{
  "arch": "vit",
  "head_dim": 16,
  "inner_norm": false,
  "moe": "expert_choice",
  "patch_size": [4, 4],
  "conv_stem": true,
  "width": 256,
  "pooling": "mean",
  "mixing": "cutmix",
  "label_smoothing": 0.05,
  "optimizer": "muon",
  "muon_scale": "original",
  "lr": 0.012,
  "orthogonalizer": "newton_schulz_5",
  "weight_decay": 0.02
}
Rows from block 11 of a small image classifier, named by matrix and row number. Rows with one number within an expert belong to one neuron, the router's apart. Each number is 200 + 40 x the weight over its row's rms, rounded and kept within 0 to 999. All counts start at 0.
Before each expert's rows are labels from the 100 images, of 14976, where the router gives the expert most weight on average: "colour at peak" is the nearest of a few named colours to the mean colour under the peak. Only what is clearly more common there than usual is listed. The data: simulated stained blood smears.
# router: router (model.blocks.11.mlp.router.weight, 8x256, trained with AdamW), inputs 86-171
# up: expert up (model.blocks.11.mlp.up, 8x256x256), inputs 86-171
# down: expert down (model.blocks.11.mlp.down, 8x256x256, transposed), outputs 86-171

# expert 7
colour at peak: pink
router.7,156,147,107,157,195,218,222,242,182,126,204,252,277,202,148,193,181,247,161,220,203,175,197,236,194,187,230,98,177,245,221,207,202,144,186,209,183,179,103,233,150,187,233,150,236,255,134,267,254,173,177,122,194,232,122,270,210,229,240,182,198,177,252,203,155,288,160,157,237,210,161,210,162,163,190,209,230,254,230,219,184,186,129,172,185,208
up.0,208,221,226,233,225,181,223,207,185,205,146,168,160,231,147,169,197,148,176,235,296,205,182,197,191,261,199,243,149,276,194,232,153,147,199,220,213,177,199,229,194,185,177,161,203,186,218,230,225,214,132,197,214,161,157,210,135,200,165,229,209,182,288,214,211,175,174,186,209,160,245,156,156,247,200,186,167,185,237,197,233,231,174,81,160,235
down.0,174,174,224,178,221,180,158,295,295,259,215,229,190,233,233,178,212,233,166,121,227,269,225,153,200,239,265,257,252,225,238,187,271,246,239,163,182,229,223,231,193,195,158,194,188,132,252,188,197,311,225,188,151,137,277,189,266,179,157,139,140,155,129,171,223,177,240,145,246,203,208,168,182,233,145,184,226,147,191,133,165,257,236,240,213,104
up.1,114,247,207,257,191,155,245,289,253,208,140,209,246,180,171,186,167,205,191,298,200,181,215,189,154,202,176,167,244,204,203,189,148,150,198,257,156,203,230,214,249,165,231,214,214,192,204,178,207,179,209,231,190,153,140,188,238,185,137,200,136,186,166,183,207,300,246,166,265,237,199,188,141,173,183,226,173,137,138,199,248,264,230,121,171,216
down.1,307,227,230,110,294,186,184,132,158,230,215,194,185,240,197,184,190,183,177,185,225,226,231,159,204,210,163,158,192,210,139,190,232,240,163,163,202,289,107,242,191,173,201,249,235,206,173,196,249,197,240,220,241,213,203,252,176,239,214,176,172,111,255,197,124,138,148,227,117,154,180,230,231,156,207,181,173,215,100,205,276,223,235,178,297,193
up.2,202,150,184,222,172,228,300,257,188,184,229,171,201,181,259,206,239,149,254,247,210,284,157,199,212,179,164,206,188,185,167,246,203,119,98,224,293,190,216,149,231,237,204,208,196,138,185,184,196,238,221,262,262,230,124,220,194,234,199,200,148,206,146,201,199,140,186,163,161,258,178,130,195,257,151,236,269,160,212,162,169,193,185,248,220,170
down.2,208,133,198,125,220,273,74,189,191,183,196,223,248,252,174,231,203,188,144,180,168,111,184,163,231,200,216,225,215,251,211,122,161,135,206,197,141,169,211,214,249,266,191,245,200,246,220,174,246,163,156,171,210,221,231,192,183,267,287,148,198,211,201,220,154,268,119,226,248,183,217,178,186,169,259,159,276,116,185,274,199,168,262,118,189,194
up.3,352,173,195,168,284,212,224,138,202,198,156,185,206,166,142,276,203,197,196,254,180,160,190,195,218,214,165,212,176,140,242,142,180,265,174,201,193,201,151,218,222,194,199,186,229,193,209,169,222,166,185,230,207,209,190,192,181,176,231,160,145,271,269,170,170,278,230,153,141,154,221,222,230,195,304,155,153,181,191,251,259,202,217,181,227,225
down.3,210,194,233,205,206,193,166,183,251,130,280,166,117,173,135,254,219,226,197,197,208,218,181,176,159,191,207,157,182,183,205,160,195,205,203,175,201,198,281,204,226,254,207,203,119,252,147,133,182,205,284,210,174,157,227,199,180,232,235,193,124,189,218,193,138,158,209,204,139,164,188,241,194,226,226,193,236,147,150,192,260,235,274,231,210,194
up.4,271,238,204,233,221,143,150,165,201,203,134,223,248,227,154,183,298,236,185,263,209,172,260,176,218,239,210,172,211,189,206,136,242,182,200,194,186,199,119,272,302,199,204,225,231,250,219,179,220,267,262,221,247,198,238,196,243,203,152,187,173,176,141,238,197,180,230,127,185,282,119,229,183,234,115,230,208,126,169,149,259,204,217,145,211,184
down.4,232,147,190,121,229,236,217,152,164,172,227,182,159,190,164,194,158,172,165,121,212,198,165,215,137,273,244,224,154,188,251,233,219,191,183,187,209,170,231,233,123,188,163,187,262,168,216,168,189,186,166,192,136,244,143,247,211,246,191,195,223,112,296,188,133,204,207,196,112,265,169,207,205,142,228,186,232,225,174,215,209,163,236,230,194,191
up.5,319,216,188,178,186,185,158,200,206,140,172,168,144,225,152,148,189,220,216,244,184,145,228,182,140,220,212,154,181,208,240,139,176,156,144,184,214,219,127,206,114,239,181,234,162,292,279,152,223,173,167,190,184,187,203,176,215,144,217,187,177,163,234,252,186,212,172,186,145,198,125,268,178,163,151,161,171,224,164,243,223,214,146,184,178,248
down.5,181,209,201,232,202,246,231,209,180,251,143,208,228,183,272,232,114,141,173,169,189,190,104,219,243,175,201,217,196,208,183,304,183,231,207,191,187,240,265,186,200,125,188,167,259,192,123,252,176,161,194,186,243,269,199,235,151,254,171,258,266,189,223,175,226,198,265,122,252,161,147,138,231,125,214,145,170,270,250,204,194,220,235,188,228,197
up.6,229,193,210,178,219,253,215,254,195,166,241,260,196,188,208,261,233,193,247,219,239,271,127,270,244,188,220,224,127,155,179,158,180,239,235,263,205,233,75,202,226,212,121,115,149,239,198,182,207,251,273,208,182,162,209,160,245,214,204,120,129,224,176,218,241,160,131,221,181,154,201,176,149,185,223,233,265,202,160,143,224,246,268,181,217,188
down.6,152,184,172,163,153,229,232,181,245,180,170,204,192,149,208,206,249,173,228,218,192,153,142,186,121,222,201,214,233,190,224,171,212,172,209,180,147,192,211,212,256,325,165,245,223,220,253,236,149,241,147,200,261,196,233,207,202,203,257,200,209,156,238,195,152,276,200,215,197,259,229,184,234,167,214,218,186,152,239,244,159,93,169,254,179,162
up.7,236,203,230,197,237,180,205,179,149,254,243,172,171,228,163,265,154,228,204,181,173,280,190,237,159,187,165,215,214,196,173,248,176,180,234,126,166,161,220,201,225,177,270,203,303,133,270,252,142,218,167,173,271,208,186,238,232,222,211,270,185,193,207,185,267,212,215,220,201,181,148,169,264,173,236,133,266,183,212,223,142,223,160,107,245,136
down.7,151,244,157,213,192,152,196,250,250,184,200,196,215,156,223,178,287,231,265,228,212,144,298,177,244,134,190,177,202,160,224,246,225,156,194,318,212,207,141,201,133,147,170,200,220,233,125,221,221,156,167,225,129,182,179,159,144,159,256,257,193,214,185,227,238,281,225,185,186,171,236,261,223,214,139,271,232,269,261,177,179,245,205,185,118,237
up.8,221,206,235,98,161,192,266,186,167,223,186,180,224,168,175,186,231,202,214,192,193,82,201,167,221,245,214,206,240,252,272,165,205,175,229,257,236,177,271,207,153,218,182,182,151,229,241,155,189,238,154,186,256,262,199,145,204,164,170,293,183,199,233,212,217,145,222,156,171,158,160,106,187,233,165,198,225,155,244,281,154,211,202,179,142,226
down.8,202,147,157,211,277,252,158,157,199,151,197,161,230,215,165,218,192,173,169,182,123,174,108,238,215,196,195,182,292,195,193,143,203,131,185,170,178,209,186,214,276,176,227,215,279,247,141,184,211,112,166,144,222,250,146,192,195,223,256,257,193,221,179,202,194,178,193,198,204,226,164,169,234,186,261,244,262,216,208,222,208,173,221,222,171,165
up.9,192,226,263,243,143,208,245,164,229,177,169,178,198,141,238,228,190,176,243,212,159,199,199,202,316,214,209,194,143,180,237,149,203,212,140,240,192,208,196,267,209,243,209,158,191,222,237,172,207,194,212,218,287,200,221,149,159,209,169,142,224,241,177,189,262,198,208,106,221,188,200,192,179,228,194,179,253,170,183,97,242,204,177,239,183,193
down.9,210,225,213,163,283,181,103,216,147,196,230,178,167,248,176,166,184,240,197,189,209,195,209,164,188,234,185,187,238,278,224,165,181,242,219,120,140,212,188,203,241,210,186,240,208,203,152,253,183,223,154,201,152,210,241,154,219,160,208,260,176,211,291,251,250,219,170,237,184,190,165,241,179,184,285,206,224,192,217,128,209,237,239,182,138,181
up.10,261,231,230,255,168,168,233,161,285,149,293,173,199,241,225,260,151,262,212,186,227,167,132,208,180,195,121,227,129,210,170,198,233,101,210,187,176,280,203,124,193,270,238,211,233,246,242,192,160,212,211,198,167,200,169,197,180,217,112,182,204,234,161,183,245,196,169,174,191,210,163,325,180,199,192,159,246,162,126,178,192,199,206,170,222,166
down.10,284,159,217,213,171,213,168,164,229,135,219,262,222,178,146,229,196,221,186,212,139,228,219,219,260,200,201,119,281,178,142,171,159,194,177,239,195,186,193,180,151,212,228,147,184,190,205,203,252,190,212,216,236,109,256,157,251,259,250,179,224,197,170,208,164,187,194,165,221,262,214,234,182,197,224,188,181,123,195,205,229,174,187,152,180,205
up.11,190,149,223,168,245,219,190,170,200,204,193,223,141,144,231,190,254,209,226,212,195,266,116,276,261,189,210,195,151,208,202,266,168,184,187,175,214,196,271,217,167,245,130,171,138,183,249,226,195,204,226,230,244,176,200,210,220,184,201,240,223,353,283,175,186,208,222,199,256,214,232,184,164,238,159,172,203,181,187,237,235,261,206,183,179,229
down.11,190,185,222,226,146,191,224,261,228,105,190,192,218,153,98,154,178,178,201,283,214,286,207,181,159,194,232,186,177,179,241,158,185,113,230,164,215,170,219,257,221,246,137,181,115,130,145,227,177,180,143,186,238,193,128,216,176,183,219,267,176,200,227,261,190,231,209,176,218,214,168,229,226,197,169,235,224,147,175,196,183,227,221,150,197,211

# expert 1
colour at peak: grey
router.1,259,213,180,188,149,220,224,242,193,206,246,115,221,185,198,236,173,197,204,176,240,251,266,204,249,184,242,186,108,260,224,257,166,171,241,255,224,167,158,185,206,179,136,227,188,185,166,134,232,189,227,249,195,215,178,226,266,128,167,121,171,227,241,249,218,205,252,219,226,221,165,196,280,197,184,237,231,173,209,145,212,218,133,156,273,194
up.0,196,240,166,294,174,192,230,201,197,279,170,260,261,235,189,53,217,201,175,230,212,186,160,217,110,245,225,105,236,210,185,182,221,267,253,183,253,179,231,245,196,193,234,208,225,221,206,253,175,216,241,188,191,163,216,280,216,179,209,196,225,189,206,212,253,164,179,185,175,247,193,219,222,229,166,245,198,156,224,183,204,178,197,251,255,160
down.0,169,212,151,241,175,228,226,255,210,214,206,203,146,213,264,228,194,211,188,134,236,237,181,163,177,253,223,164,142,184,228,208,215,262,202,224,187,196,167,202,156,285,233,204,270,211,181,268,148,201,190,208,253,196,182,253,172,203,134,150,222,180,218,205,232,216,217,236,160,126,225,169,215,170,200,217,137,204,209,194,169,146,192,217,252,296
up.1,158,190,152,216,179,217,176,292,165,306,191,269,221,244,192,192,159,137,159,253,200,179,222,144,264,224,255,160,211,211,171,193,236,236,144,208,257,188,121,241,203,239,201,193,243,194,179,285,147,210,159,254,172,145,181,163,213,250,231,212,212,200,191,213,173,198,203,190,259,248,212,155,177,179,236,180,164,194,159,262,164,165,251,194,162,210
down.1,195,181,170,126,233,226,183,219,207,214,309,186,272,243,177,163,183,196,177,185,241,189,141,248,134,224,156,185,161,191,251,197,308,266,214,162,179,181,219,209,211,176,171,240,233,205,237,302,119,176,226,199,244,266,168,191,181,189,171,232,200,185,204,199,251,232,154,203,207,215,149,237,187,187,169,180,234,265,214,188,179,246,246,205,176,267
up.2,219,192,237,174,167,132,196,224,187,160,234,235,166,152,194,158,221,175,255,157,240,222,205,204,189,190,189,226,205,179,190,179,222,247,142,302,292,233,194,211,155,158,268,263,174,135,173,170,196,164,134,236,236,182,141,166,188,281,185,195,200,232,156,211,217,226,215,201,222,215,211,226,158,179,271,151,229,177,185,231,239,203,197,246,180,171
down.2,273,191,141,220,269,285,267,191,164,156,172,195,180,142,87,230,158,143,200,228,227,168,200,235,138,139,204,219,171,183,207,249,242,202,160,174,271,239,182,168,199,228,187,181,269,276,203,254,194,177,153,162,181,196,142,172,141,199,196,235,145,211,197,166,181,253,182,201,217,172,197,225,192,208,230,137,149,224,242,238,144,251,228,220,216,196
up.3,225,172,242,228,203,182,197,196,166,220,173,206,197,171,204,154,271,241,168,208,243,221,264,205,213,296,280,298,175,212,180,205,250,189,221,158,256,202,150,223,196,186,108,139,173,153,147,215,200,192,184,171,207,236,264,205,191,169,178,184,264,185,207,260,171,170,235,226,201,237,135,238,176,231,220,235,184,232,183,220,249,147,142,184,192,264
down.3,190,153,152,232,185,177,124,237,199,202,196,86,229,183,206,250,187,226,187,207,184,205,178,179,173,171,175,95,239,177,201,249,225,190,190,215,181,213,230,256,219,180,174,220,184,229,144,223,249,230,216,200,230,269,206,144,175,262,226,226,155,168,269,201,186,196,206,197,149,170,111,212,258,186,155,190,164,181,187,126,245,236,241,172,181,188
up.4,174,187,164,123,131,189,161,165,274,182,204,211,198,214,257,227,244,198,145,178,195,256,165,187,181,186,234,136,183,139,174,128,124,242,202,129,213,232,281,221,201,210,259,179,127,78,197,168,244,230,197,206,321,190,164,206,232,219,133,186,188,169,119,169,155,189,237,165,222,253,200,170,221,148,227,190,215,248,247,160,149,240,171,204,221,221
down.4,191,244,197,239,217,178,151,196,161,205,158,215,241,201,170,230,193,153,180,212,206,225,298,178,175,192,295,201,204,196,182,216,206,158,160,215,155,172,256,283,163,108,192,216,212,155,208,193,220,196,148,202,159,208,166,226,252,200,242,158,202,182,227,233,247,123,227,205,102,144,241,241,280,208,179,214,261,186,166,212,258,171,242,233,169,202
up.5,161,226,183,209,151,255,312,167,222,189,144,206,288,153,220,178,228,164,32,179,161,240,247,332,190,236,293,235,195,178,151,220,234,206,187,232,260,235,164,266,219,172,157,224,218,115,219,154,199,199,152,184,151,274,174,168,252,222,237,183,192,190,204,185,191,176,270,204,241,205,153,203,212,220,213,220,193,232,228,206,199,200,169,313,192,221
down.5,255,169,206,178,258,183,118,201,186,192,213,159,107,195,193,122,174,274,197,209,229,177,181,220,180,168,145,220,257,169,222,221,135,228,200,170,230,231,161,207,223,170,228,155,214,272,246,316,263,149,233,187,246,177,274,191,185,227,234,230,168,216,271,214,191,162,173,204,233,162,145,138,245,182,191,162,150,176,122,194,198,215,249,178,196,228
up.6,267,182,227,196,186,189,261,119,136,191,182,216,199,230,132,231,228,197,214,192,183,166,163,247,231,204,193,231,228,211,181,132,188,183,188,176,239,197,197,262,182,203,266,163,138,198,233,229,252,162,222,223,229,237,176,180,202,166,265,145,184,258,183,171,204,244,194,231,146,157,208,305,215,173,249,175,178,225,259,241,223,136,223,224,185,214
down.6,268,246,161,231,294,209,241,236,162,183,267,160,186,258,128,169,208,155,163,230,217,209,175,185,208,184,145,244,163,220,223,223,250,163,189,146,171,248,253,232,214,187,183,149,268,212,152,236,128,220,156,217,185,187,189,181,125,271,259,263,145,235,183,214,225,223,190,261,192,190,201,166,185,136,194,159,199,231,174,248,151,187,210,156,204,179
up.7,207,198,266,217,143,180,144,117,229,223,178,181,180,189,227,222,269,188,229,176,245,159,204,183,231,164,211,198,188,227,204,150,270,186,196,169,212,198,180,174,233,144,201,240,159,254,170,113,234,166,178,155,189,140,178,224,164,198,223,217,111,254,125,190,239,192,177,205,205,206,180,161,270,220,203,200,189,171,195,274,277,194,204,201,213,220
down.7,202,172,129,210,204,140,254,201,264,233,162,237,253,206,186,158,225,231,226,222,196,186,287,134,211,154,241,249,133,199,255,207,269,168,200,133,256,202,183,193,171,307,210,235,122,186,148,163,113,211,147,214,104,185,178,172,189,157,214,238,182,201,163,151,173,256,181,243,198,175,215,197,207,253,293,241,231,190,205,290,232,236,208,241,237,175
up.8,123,165,187,187,205,198,183,140,213,307,217,232,160,160,259,163,278,190,271,179,270,281,201,219,148,143,233,262,242,288,185,211,177,238,161,171,165,239,155,279,104,161,229,213,247,188,305,246,237,223,240,161,244,148,173,178,214,174,184,255,131,206,196,126,278,141,233,152,140,217,195,261,182,173,121,186,195,193,223,196,191,212,155,206,184,202
down.8,199,202,178,178,152,172,291,209,187,249,183,263,228,140,222,228,218,193,185,152,214,219,237,157,218,252,257,213,187,180,363,174,224,246,199,215,283,217,159,183,219,197,183,228,224,170,204,164,226,232,209,227,163,237,176,202,269,163,123,164,193,147,129,158,177,212,224,132,214,157,270,180,186,236,294,173,192,141,262,154,219,202,132,164,244,223
up.9,165,132,242,181,230,266,207,210,193,241,247,226,146,199,252,244,209,176,217,154,191,214,247,173,159,157,230,221,238,221,97,210,164,208,210,208,248,202,266,140,178,171,186,150,194,200,265,245,190,196,259,194,248,173,228,227,171,215,195,208,202,193,190,211,205,151,177,194,231,216,172,208,199,173,207,164,216,187,181,138,161,214,195,249,263,162
down.9,191,246,210,196,189,203,255,231,257,177,215,249,253,234,145,209,252,223,184,228,279,183,239,182,127,179,222,183,193,211,181,192,133,190,175,191,162,167,262,187,210,207,183,227,194,157,169,220,210,259,205,195,174,193,177,242,223,179,247,184,198,141,236,195,232,299,210,148,179,186,290,146,277,292,231,253,205,245,184,142,168,231,163,186,184,184
up.10,209,226,247,232,187,262,212,229,170,135,256,172,182,197,150,193,187,221,195,168,232,210,194,225,209,187,172,239,182,214,169,238,188,205,85,154,168,235,225,198,226,269,163,87,182,153,238,237,150,266,192,261,199,109,220,166,210,201,203,263,171,239,86,183,244,205,275,190,183,158,275,214,113,139,184,192,189,150,200,182,188,252,156,178,90,195
down.10,199,166,172,182,113,219,240,224,224,181,257,222,211,233,247,185,169,225,156,167,117,143,220,173,232,249,269,123,250,188,196,227,249,185,241,261,174,191,234,175,128,187,176,136,271,260,198,195,200,168,161,197,212,199,259,170,196,252,311,219,219,271,212,205,249,300,176,198,248,244,160,138,218,211,215,170,194,201,240,101,205,143,268,192,210,242
up.11,256,158,133,184,228,278,201,239,190,205,230,206,182,148,245,218,216,191,175,100,220,259,113,189,185,121,108,182,208,208,243,203,174,279,250,231,193,178,181,90,232,124,225,224,224,181,261,242,221,182,243,236,207,224,257,298,261,177,172,197,175,248,166,209,233,204,168,222,260,247,142,218,140,226,244,195,190,172,150,173,185,245,288,268,231,156
down.11,107,221,172,147,197,208,240,204,239,178,202,227,230,187,163,223,231,260,234,300,143,201,211,244,118,247,219,169,176,190,190,167,216,246,204,232,264,152,139,256,213,299,172,198,269,95,198,206,191,231,229,159,185,205,237,175,260,263,199,214,145,221,182,258,210,211,273,196,202,165,217,212,169,243,194,120,213,86,247,127,148,267,182,220,199,156

# expert 2
colour at peak: pink
router.2,197,201,244,229,230,150,155,223,204,254,189,191,251,225,215,172,207,252,196,188,183,178,214,166,132,221,164,224,134,163,198,238,200,183,117,217,184,225,257,147,241,192,194,231,252,154,258,203,179,261,201,204,173,190,242,181,241,191,217,206,238,251,144,146,180,331,216,145,162,263,147,203,183,193,177,82,191,119,150,197,272,221,214,197,129,128
up.0,217,165,202,196,157,124,197,246,185,100,143,201,180,143,186,263,182,143,219,245,224,236,197,174,220,163,184,183,174,158,201,240,184,201,204,288,239,317,197,160,217,158,175,232,195,245,165,201,206,157,209,221,161,198,220,175,188,242,243,195,143,149,199,217,170,228,134,125,232,160,193,308,239,209,262,135,172,158,271,193,194,250,303,237,254,177
down.0,284,164,159,242,221,181,313,159,165,161,203,171,181,153,161,172,165,169,289,232,209,170,178,217,176,108,120,176,202,167,229,270,174,175,176,251,268,213,211,137,203,146,213,163,265,234,187,158,202,149,182,188,191,244,220,143,122,218,185,277,166,219,194,142,196,221,185,169,154,187,174,211,197,242,268,187,195,227,186,244,124,159,192,171,212,215
up.1,212,156,212,210,180,178,183,231,186,148,212,167,197,123,207,212,221,126,174,249,253,215,209,226,237,180,224,202,180,171,176,198,203,224,241,296,268,268,190,151,228,146,208,253,177,261,162,172,203,140,228,209,195,232,213,180,218,233,235,192,160,107,168,201,163,226,143,103,215,207,162,238,244,214,241,131,196,184,191,240,198,160,253,257,222,236
down.1,291,169,143,176,281,178,301,153,192,182,207,149,201,171,185,176,163,157,234,183,253,165,192,162,242,162,83,170,222,195,211,291,182,143,165,211,213,203,233,149,202,118,223,152,236,197,189,195,142,194,159,166,206,259,182,168,145,299,187,260,127,231,248,180,251,244,158,166,178,141,163,202,180,221,267,182,207,214,155,231,164,166,199,155,209,213
up.2,199,170,176,268,215,190,136,198,225,180,189,206,241,176,207,229,190,154,171,179,196,230,213,82,134,219,217,240,129,209,234,175,219,179,199,226,202,297,117,140,261,189,209,204,205,184,211,209,236,144,148,191,169,172,267,202,211,136,204,176,190,205,145,205,212,227,198,185,123,193,197,182,206,122,251,224,203,175,285,127,200,160,209,260,231,208
down.2,154,235,227,160,232,180,205,208,197,242,182,173,140,205,233,220,244,160,249,243,227,302,236,245,191,231,185,156,294,191,154,200,133,240,224,225,237,158,122,267,173,175,220,178,206,226,213,206,280,223,204,166,185,174,161,215,152,254,192,260,205,248,216,163,236,223,190,168,270,163,185,255,186,218,144,213,144,289,130,171,263,263,220,280,169,211
up.3,53,185,221,173,257,250,182,195,190,201,164,225,256,163,247,224,161,213,146,145,188,228,133,218,226,237,160,257,162,167,216,173,181,227,242,175,231,210,206,154,162,247,227,136,305,210,160,240,178,221,207,249,215,295,253,253,131,275,234,187,228,160,179,230,181,210,193,208,244,215,211,143,218,219,222,204,223,160,216,187,157,134,193,210,201,203
down.3,190,225,202,142,224,228,183,255,214,214,247,223,251,216,253,221,196,243,299,190,245,202,180,253,231,206,290,175,205,201,209,147,196,244,194,140,178,167,144,242,234,198,177,184,199,180,193,327,271,250,223,120,136,165,219,208,264,209,188,213,170,229,217,179,178,129,207,231,264,189,240,188,216,216,237,180,187,229,194,136,190,160,239,211,217,211
up.4,240,250,254,176,204,221,318,213,236,188,194,204,198,194,214,181,228,197,252,199,232,154,177,185,229,158,208,225,194,179,138,232,160,204,230,184,222,170,215,164,143,205,237,162,221,220,249,230,252,208,168,148,145,162,220,233,128,180,206,251,164,218,190,202,217,260,186,138,167,229,191,235,193,164,188,193,196,188,239,208,240,209,195,129,185,159
down.4,171,118,158,207,180,218,66,201,242,182,239,188,183,213,164,233,169,122,188,203,234,264,285,180,122,290,221,165,195,235,233,189,177,206,176,179,217,245,249,193,224,185,130,187,161,191,164,199,225,279,229,218,193,192,236,185,235,190,182,83,308,166,242,241,162,125,244,232,191,196,178,188,209,194,204,221,303,166,224,155,152,203,213,280,223,177
up.5,213,183,241,222,159,214,152,222,176,271,262,193,240,215,185,84,200,216,201,241,158,245,229,254,210,232,219,184,132,198,202,249,220,212,208,223,149,252,142,193,258,200,235,226,167,207,170,149,253,199,271,156,151,280,219,198,245,258,147,202,207,250,140,219,163,136,265,165,252,188,194,199,217,222,225,209,211,181,167,172,238,164,184,235,144,187
down.5,200,178,176,162,198,218,239,164,218,183,151,273,180,249,232,182,200,228,236,172,218,77,168,150,147,254,268,233,292,184,169,121,195,174,215,247,259,237,257,158,163,234,257,197,202,177,241,222,183,179,217,185,195,242,161,223,136,206,188,207,211,117,200,195,277,272,162,178,159,187,147,221,194,197,221,243,182,174,213,240,165,162,191,173,202,220
up.6,220,176,199,145,189,190,242,191,168,184,290,217,201,260,228,125,196,171,215,141,240,226,166,162,134,221,158,287,174,222,120,192,211,204,267,167,213,236,229,209,247,170,223,190,151,247,251,220,183,217,289,250,236,131,164,213,205,193,191,194,154,202,249,160,133,148,172,225,149,207,226,193,185,183,113,140,224,198,152,163,189,228,230,169,203,238
down.6,130,186,196,222,182,300,185,230,249,257,227,174,221,222,240,153,182,262,249,171,187,220,202,178,237,169,191,189,193,209,189,190,170,225,234,202,141,300,187,176,182,193,197,162,201,170,172,196,174,177,290,288,275,197,255,194,113,276,204,150,248,164,236,188,228,270,206,204,157,150,260,247,131,253,200,231,161,211,233,142,242,184,157,205,221,181
up.7,226,175,185,199,113,198,191,226,199,216,196,162,232,230,195,146,200,225,149,209,224,217,213,207,228,197,187,154,177,176,179,250,144,223,274,239,191,203,120,231,228,178,211,199,219,188,167,219,229,203,190,281,96,125,234,254,141,204,203,107,214,231,166,185,182,267,208,182,229,206,189,215,229,189,221,157,139,175,213,193,218,261,183,184,133,213
down.7,216,232,243,159,144,225,185,185,205,210,208,261,198,252,162,223,160,206,274,189,156,152,181,138,79,224,235,236,250,212,163,159,256,187,147,210,132,236,215,225,128,209,211,209,128,238,202,146,195,163,221,218,233,223,102,177,172,229,213,197,152,210,199,199,217,223,199,196,181,195,221,163,167,277,173,171,149,131,165,244,206,186,251,184,146,191
up.8,164,225,251,175,202,231,227,193,191,201,168,306,201,197,225,213,262,178,112,144,204,249,160,241,195,202,150,212,227,151,259,195,139,248,212,132,200,266,126,211,201,181,170,244,202,187,223,164,152,131,218,144,282,203,170,264,161,248,207,162,165,116,192,139,172,201,211,242,236,196,174,196,205,225,213,192,288,220,209,179,194,164,248,207,196,280
down.8,183,195,211,162,225,171,192,248,206,222,203,227,273,170,230,198,186,270,188,224,207,193,123,231,216,199,208,246,138,155,129,195,231,212,289,164,249,192,209,199,259,109,226,180,210,242,167,309,268,174,237,121,180,188,245,150,256,171,230,178,105,220,151,153,222,184,174,252,240,252,205,165,206,229,217,174,153,235,123,180,147,157,204,232,205,204
up.9,181,106,233,279,199,195,189,212,161,191,183,149,222,195,256,240,170,176,199,166,300,148,215,270,203,177,228,183,221,185,196,202,136,174,214,160,188,205,212,154,148,164,201,183,201,238,241,219,196,175,247,175,245,185,352,122,252,176,245,163,143,236,230,198,215,209,178,222,268,212,144,232,171,206,206,164,137,148,215,256,219,242,168,181,197,198
down.9,162,193,192,203,213,173,226,244,253,231,162,237,237,246,201,209,211,259,227,231,186,169,246,200,184,125,230,256,246,175,199,142,227,189,191,122,159,176,146,224,233,199,167,150,195,144,221,224,226,233,279,161,243,142,300,249,179,199,256,248,165,178,209,234,223,256,205,186,197,180,148,198,193,188,52,247,202,148,177,172,170,262,168,196,252,167
up.10,133,163,171,144,193,255,127,168,268,220,201,198,160,200,233,175,287,187,239,149,166,207,146,260,269,196,211,278,166,223,143,245,227,208,160,176,179,165,245,191,240,214,174,166,177,150,154,232,174,236,192,240,239,160,253,147,180,161,205,181,243,272,178,177,193,149,238,182,229,223,202,151,247,179,198,201,200,185,191,192,211,157,255,171,195,205
down.10,172,206,191,200,184,207,150,178,177,203,214,199,226,273,142,201,223,222,226,187,192,197,189,168,257,122,159,213,180,225,211,163,139,187,215,185,47,170,162,91,282,179,244,171,188,198,141,124,169,149,225,172,139,242,216,203,222,173,188,145,197,199,169,227,190,197,161,184,228,161,229,178,169,193,210,180,196,185,236,223,244,221,221,140,231,213
up.11,190,232,227,226,185,223,240,198,244,174,219,210,198,179,195,189,169,153,202,257,228,207,340,152,200,137,249,186,91,160,186,206,164,115,211,180,272,212,199,271,261,175,227,222,189,233,142,117,215,294,155,139,140,156,177,205,207,173,170,162,206,168,157,241,217,115,248,183,220,166,152,154,202,155,171,126,269,292,212,159,242,196,215,189,167,183
down.11,178,200,213,181,196,163,145,160,250,139,244,125,224,224,202,185,172,217,155,204,148,222,118,246,213,164,214,213,207,279,162,219,210,175,180,298,232,180,254,236,207,263,163,169,159,216,236,254,196,221,129,226,174,166,268,179,236,157,206,162,223,194,100,172,207,236,216,197,227,222,209,173,113,235,217,229,235,270,114,197,205,221,204,169,137,193